A small multi-label image tagger, trained from scratch: layers 12.
Rows from block 3 of a small multi-label image tagger, named by matrix and row number. Rows with one number belong to one neuron. Each number is 128 + 32 x the weight over its row's rms, rounded and kept within 0 to 255. All counts start at 0. Numbers have three digits each.
After each neuron's rows are labels from the 100 images, of 14976, where the neuron reaches its largest size: "patch colour" is the nearest of a few named colours to the mean colour under the peak; "lies over" is the class under the peak. Only what is clearly more common there than usual is listed. The data: small renderings of single solids in any pose.
# gate: MLP gate (model.blocks.3.mlp.gate.weight, 672x256), inputs 0-42
# fc1: MLP up (model.blocks.3.mlp.fc1.weight, 672x256), inputs 0-42
# fc2: MLP down (model.blocks.3.mlp.fc2.weight, 256x672, transposed), outputs 0-42

gate.141:069150134119168120103126087111154127118086078109136138076122146174133106144103096070091114185152081146042129152110093146137103161
fc1.141:052171131097146141178116122124159094100118182066136069199122101078084125098129130094121125169111119173184145148140101145136151058
fc2.141:097156152142053094097148085071105154174174091155126091150132133169126133138089133166109102166145149153154109121097188141134130120
patch colour: black
lies over: solid

gate.19:150125138062119179127124178144157107146130157124045143146128102146106105125109094045084162121106166090148103134089121107148115161
fc1.19:112119108106150094085118138114179116084165147118138172132107142039087160105141128200142184192063097120102130140081170108133145067
fc2.19:128116107157187147153082159090182081115128182107143116114166128109148118092167152102092174180114117150075118093137137108092128127
patch colour: black
lies over: solid

gate.77:117081103102126103138110083119098096119132099153145167114196087087139191098121125092155128118139139148109154114103133157130125067
fc1.77:081128175090081138138142165094208212119127149103102165091164140097078170137123158209132124134161121156077099150093165114125202193
fc2.77:168070127175091103157113121087075166116133128136136101129178123066097072144145191143118170172103120144086116157130163115155163156
patch colour: brown
lies over: solid

gate.607:121062123110124149129103122119153167128149151085104181134139141091130158188150130178094127083116116108093165142083156137109136107
fc1.607:106153170135125175116171179111128128156161128131075134160089130125131103137050103172107165117149089148162148136191146184151128161
fc2.607:167102105166069168136141181137153106103188078121148158134128083146110215165135127133085085123127125104162089161146136149120114097
patch colour: black
lies over: solid

gate.408:154163123118138124095098122111115183115124186124151065123094146144138117087173135158172165100057132154123160133128085108101095105
fc1.408:124163086142107119075128079146079061121167099071087129139137117091122160106132137104123146154171124130148102129132118134182132136
fc2.408:196103103180069174172136164115159123096178131082145074136114091111047134145170097116137166114141153152163176140084141130135070173
patch colour: green
lies over: solid

gate.424:115192128154107149108132146130122157152099143117128170100108113048064091100145148116109124133105121106185176136140107124092202119
fc1.424:131112116152134132169082149119135165124098041108163119103084137070070074127121073182107170115150068123164096139066094168151125149
fc2.424:120122133179191134096073132147116203136152103148142111124201117107135149115131136104138163134144133145165098134082102166149089144
patch colour: green
lies over: solid

gate.99:090116174077182095150121135084140098116158134121086135100150161171078137139155154101124129159120061194155145160106098175109167129
fc1.99:097029145150090099106161086197088140176131136072062118151126115121098150088160136195126127160178156182084155153095143128113134170
fc2.99:082174092075154120125120166110072109146200134135059114128163130081155117086079138142143107173131158129123113112168116158142132150
patch colour: pink
lies over: solid

gate.618:109160109112098200128167063115147111131059152164157119096116155110138167122112069145131121111097140153138203114097127092136114065
fc1.618:128123090077117119122076195144139145123134110153128150160134137086138085172093099100095079124131201165154117095136105105192148121
fc2.618:180129088169093135179125104176143074116132104109196170118128140129110119086114156080179128165077140067128123122151070124117130085
patch colour: brown
lies over: solid

gate.372:103169099098159103100172088124168097203134104110099106106103132083070026129166160132134054126140174161130090081134143096162160112
fc1.372:149160106077104130185154140056099088109102130125131097125134149100128077111100207085068095137133145089109155095095109112134126147
fc2.372:109131121111139135103132150141076109123125116105106199087130102131124102145090075180125170163111131065159133150158162113124110124
patch colour: green
lies over: solid

gate.73:091118152100124190125138133137137111136122156095121086135116095174140119097085095165143084080134091156185125065131079099119189126
fc1.73:177140069098148128118097096158169163123182159138112109135110165140212147108145119141144170200114096175162148154086163085052101162
fc2.73:117133175095155152122129120128108113137118141113162174092140095162132119135110130116146115110087131090156153082118101094155102117
patch colour: pink
lies over: solid

gate.364:071154123093088115106102159165136131110146063106059199142099136155152166119106168142146092143130209142144129126154095179178120146
fc1.364:134118168085145189133156153133141161099121091144107164052121086128144114109136118143162073128139115098081081118135154132139079131
fc2.364:159146148166130153106107117101169155082098140157060160117109143106133071182101109119105129157111119065128085126163117151101122130
patch colour: black
lies over: solid

gate.274:112138119092083115112094170134124091158135151100095115177096133099189098144077142154122194138073173154118156170121140190130117076
fc1.274:115132043140092080102186138122135096156092130106103201155141153141083106131177146158137107148174159069151193122135147153104148110
fc2.274:120127162062107176086097181144156108087133122133140102116121125156172055119160119137112146137120148077141144156144158073138122079
patch colour: black
lies over: solid

gate.94:127121145085169081166119142137080194173149130175142137135129093089149152137111153117092118112139116075102137110180063094116108194
fc1.94:106099093126089146146161119078141140109193092143153133189108183222149116100176177141147173144111051134080143107179148065140163150
fc2.94:119178100090139110080159135082106111089076052158136137135138088111105110087176121173128146111078092140162097151135075119099085082
patch colour: brown
lies over: solid

gate.471:117078109097103123119142170115095122120133139185116108204080192102084127090168086125128089215097101121142121138127154111173102097
fc1.471:144127076096109134113109065050109094067143092129085126149071092183170150116101091135073146162116187152122061105104123129099128138
fc2.471:177075122101180053115082122158096120155177103114121109112094105154130078185129132127153116161122115139148172134165139140162133098
patch colour: brown
lies over: solid

gate.270:102154119212108071120101084082166198176066147169080073075109154125129137116100112127175153125104144138124123077140127131180125178
fc1.270:116118155106143171155138131180126106092108156110180091118103091153144130159089184087134092132086142115156072176119169089147118114
fc2.270:129147076109135111070101142083125094131127076089113142113069135139159094176137097139140181047164153162197147159134220089095139135
patch colour: white
lies over: solid

gate.103:077126163106093223150075126131102148157124093121141120165085103184188079103139098119091107101149106130107156155087129144131114149
fc1.103:131068131162146128143103082091126147116089125151138051146109108149155144152152072125154102121157115085146084124086078190157107111
fc2.103:138086090093136066136092160092109126153106053132152131130149132099127142109142137112142152133093157111085111114095144128089187133
patch colour: green
lies over: solid

gate.583:108118123158091104157122109138163125097177184140181119129115145094110167095177067063049122154126103178128141148123127097153148113
fc1.583:083175169162153171218085138131132093106124131134178136144093089132121183084102141181082153133099137114085156107121148038145164057
fc2.583:166148129150183142175153108185121101106151176149145025191108074191178190186189118106111135161135146113074137140157179104089077119
patch colour: green
lies over: solid

gate.301:172122160137130168165170119087116107133154144052099169175140160119105179105142097104098146120132105094144112157120129117121087132
fc1.301:116124122107169143092112114170125121167177166121155128112163118104107096142202131113116119191116123152200132182115161137144164133
fc2.301:113138142116185145155113078074152145131158156170088175060150084085126121121124146094125096210117111077122092127102127104111118137
patch colour: black
lies over: solid

gate.65:111178108110131145118133103204117124087195122136102089207045085138096081098133133188141116137166129083108104142115111162161079167
fc1.65:125091171108112170135080181135208133142128122066122130114151131170183154131105053117095155123103126089152107109199159156099127137
fc2.65:186140119133074103083154122136165131134124172154129081126130123159110104104102093110096062123050122166133170180082170132167198086
patch colour: brown
lies over: solid

gate.170:151142147128113160117093121176098093152137175100160107170099079134127092147149142126139164157122170117126096093127079103096138079
fc1.170:146082099205122097152158145177114135140128168063085191143166144106165136098183109112061190144127146176154114154089179121132132115
fc2.170:141134066108111121134155114176089124121166133131108150173156116149094097142098146156143147112077093128177138171105173074056181133
patch colour: brown
lies over: solid

gate.282:110138095097151178153135109109130154134143131181073122103080141084157051089165152154109096160171082146088160196149098110136075102
fc1.282:147144115122174138132176113174138135099136111118126100141160144095102158093107129138125185124140082139129097157098089106140191127
fc2.282:143144154163176075157101126146099087074133135062113165139169116175116113169101087085153120104047100133148156166121111110122154171
patch colour: brown
lies over: solid

gate.359:126135186141083147141145146174131172175152182179080096127094087107096110157111116123116151136084175110109144127119177110111160101
fc1.359:178078151051139106090136128144092151162178097175191172081080096164129178134147144115128136126089140103127163105151143110133112191
fc2.359:126116120149155095141167109134173127100081120081133169088138101144097184144100123105132118080137116111148129158164101112100119110
patch colour: green
lies over: solid

gate.308:089080112125131081131129171130188089112108157140080106157162128179107135214138101142163166133155154121185076074150095118148077091
fc1.308:108211152139131215142116132092068123127132104158142112107110122123130161111130118078093191114111124175132102132141149121157117130
fc2.308:107109096100095205160175135104081111152108074115065121111112172086152169092145154130139131142143182126150110096175210081149135146
patch colour: brown
lies over: solid

gate.564:079031089120144084192173104107078105184135128172109109144089119158148200134130070113177148093130173082115153094131139137158090040
fc1.564:095096157095107143155139096112109115106091195125113160086112132107130138201153119131041104131105119136142112103205101141079134163
fc2.564:082134103164158175073093097103076113120131160111120122133120178162144138139119110134093051126101167083175115140126133098122105154
patch colour: brown
lies over: solid

gate.26:177113186148183146130129097141103157111138097098146134153091134124112173195062131117126075121117142138110150168162170160098142125
fc1.26:079093129171125116112133138116098174147139081075149059124114158149111130191137113142142102115103070121097162143133104117110096123
fc2.26:158146118112057170093104099109083112121071113142147103112146150125114158122136081142124147163161139070101094139064157115154134154
patch colour: brown; black
lies over: solid

gate.9:166175167156090147086129114162157114090129159140084111153153161087137084152103079145129110169109132158161196126102170073129128155
fc1.9:160115135141056116101081107189154124139182128127176128068128122188160134146132129116130153136156118116160121144123130127119152121
fc2.9:126172113149138125132068140221125142129131170170182086168079108156141130149053115098103148122163138163120115148165107101138158096
patch colour: purple
lies over: solid

gate.261:123162131127103150151118089204096155138175117108195137143142125135147096169128151155130140098142103140140174110155106102123173087
fc1.261:191122142089086120118104149118087101167104104107137120157114111074083091120093108122130115112075118145168112140089161098211114149
fc2.261:169132125167160147169110136152085096087163123119117124083111103189178113106147119084078109097138160094122093135148138132091117127
patch colour: brown
lies over: solid

gate.100:138096158112067134138144100164101069113109195106142158081090141166170083138119147186099140083140140146123168126153102128175110140
fc1.100:144165142164114139088094152114129167126102128146107141107182133213113149122183139156159092129104169100105103107119095145088144114
fc2.100:159094137163124095100143160119102139126138133142155176156152131128131115132132151132100140111104139112085083144119128095114124175
patch colour: green
lies over: solid

gate.386:127122115119156127155130123138147061106173173106106121113141108108153184133091124106061148168120100141123102176125096176112136088
fc1.386:105105160145097157114092149114138136167066121135213072142110140080150120173148118130107069124083115159153141146126109121139138134
fc2.386:134148152141158145123138103145138141149147112124149111099139117151131112092104195075122171236124149102141117123073103126101139106
patch colour: black
lies over: solid

gate.576:138154100140165132153076151050142122180179116174140101130126111069148136136163117182168167093103087087122186144128163089142134100
fc1.576:088108140125129070100122067193188241098096043137156154068112158138208102198137141110134138121080097124123102139103108092127091125
fc2.576:127155157113202145131118102140144103094109059185184161106166142109102056173082123181144171141138126106141151165168097162129101120
patch colour: black
lies over: solid

gate.544:113205140114093169120109123121175139143152096146118199158143138112131103125208140109124133067137133189086139143088108099139139107
fc1.544:137148148116098115092144119154115125095133121080092134101106116164109111117174148139151082114139124147086133059185155103158151092
fc2.544:154086101127151111097100141124104148163131197076093122157096090136107131140166072162100151106105148081139159105089119107135090159
patch colour: black
lies over: solid

gate.355:149105186129162194116136130136131119124069161044094155114140116082049167134108050116131095101142130157126089099134115210111117148
fc1.355:140195123106128139117139113115091069099139139112135144096118065170117127122067123121155121070110130090149124137147116160069113102
fc2.355:153100111118140125174083106154166151185101090165161108120097113103115174155108126121108139163163101156142133098139143186096163167
patch colour: black
lies over: solid

gate.265:117135103130066209086127173112180170104169120134128115157160139085123143114086036122093175131204125104142180116219139145118151142
fc1.265:098121136106113184101099159123146140180191077140154063124093099094133091146148184120128076119110132190087162060157106203127109134
fc2.265:185147137129174119072097099135118062135142159051076136119104141096120097117140144107084173066180180116108151146113160090100129137
patch colour: grey
lies over: solid

gate.334:135128147200185139164070077114100079147133106104078112114131110096112105148129095142099144127167110129138125110119156186231072109
fc1.334:150106189086128166165131126126152125106156141145130161084118126169155132116102079099188115163108163087121104107171179131070127095
fc2.334:130144131150124106140117138138083069133120126055087007143179134171157130193166143094133178202179170111169138154136140128065156092
patch colour: black
lies over: solid

gate.621:175159157121081197132151131106146149125156089080149199133113100123158144133125106123186102132136123129158119125141073069163126152
fc1.621:184175149122100137109176165102123100142156164100074063155165147166208118112081098093114071172101114158147095151136069092120102167
fc2.621:114069132058098106102085101125130162179047170138122100116153104085095130080092128118132154096082145113130078087035130101108139174
patch colour: pink
lies over: solid

gate.276:081124170129127140158107128089118116060144111103151132128108137153142162119149204161128109141089139093097109167102167139168160113
fc1.276:115068054171135148110123118137109108143154148125062169112108138126113139063172118146116132083107139187094110169137171045146163152
fc2.276:107099145152131094105103088118153130123108127065116135170103200182107119121090133122143160094144157151202114129139165165102088146
patch colour: grey
lies over: solid

gate.8:171130122136121182103115124104164173118123137068065106195163102065125133128113146097177113112131145153139094139069151116115097155
fc1.8:141123096126126110101128135131071100175100180150087100157140104149111136116138112130149130109155123169163114103210173095076113149
fc2.8:106098106149129175121096041156113125131104096088086068055108090147139105085171136092125117133135114126120085119102106146132197132
patch colour: black
lies over: solid

gate.316:112157125120123143126149139059141163127120157149135157087103118127113112169183136167153031120183150119139092116163154166183071113
fc1.316:183144136123120107086146163141121115111129089151139023091069100114122109096128160092108192087146118083131146085141099091126131176
fc2.316:121085114131192112188106105128164110116085093152088105116132175133120114140140094155098167130123125088069093115205088179186133149
patch colour: brown; black
lies over: solid

gate.105:099143175126116123094149136139117109084127103125140139114094067115163119153140143124132124066041140120033173111122123193084158082
fc1.105:127116198079118170168092103081132045145140090113107158107120082128156119143148098163167100133139100190126195142118110117156143116
fc2.105:133087111122043181151131137141114074132106138194102143107116093155165171142107119123161136095108158144161089162155198141083089124
patch colour: grey
lies over: solid

gate.472:143161165164191063197133148107227173083070108093085102162139143075091065128115126129138154119109112165143173126114080121113095100
fc1.472:123142167123151158121121153134143167132124135136094153082173162113143107140121076107153119126142061106107074171109208078160163130
fc2.472:119089132101151135146116136066135075121133140124192063116075132161112128141160106139138132108135095130115091120094154087189143109
patch colour: brown
lies over: solid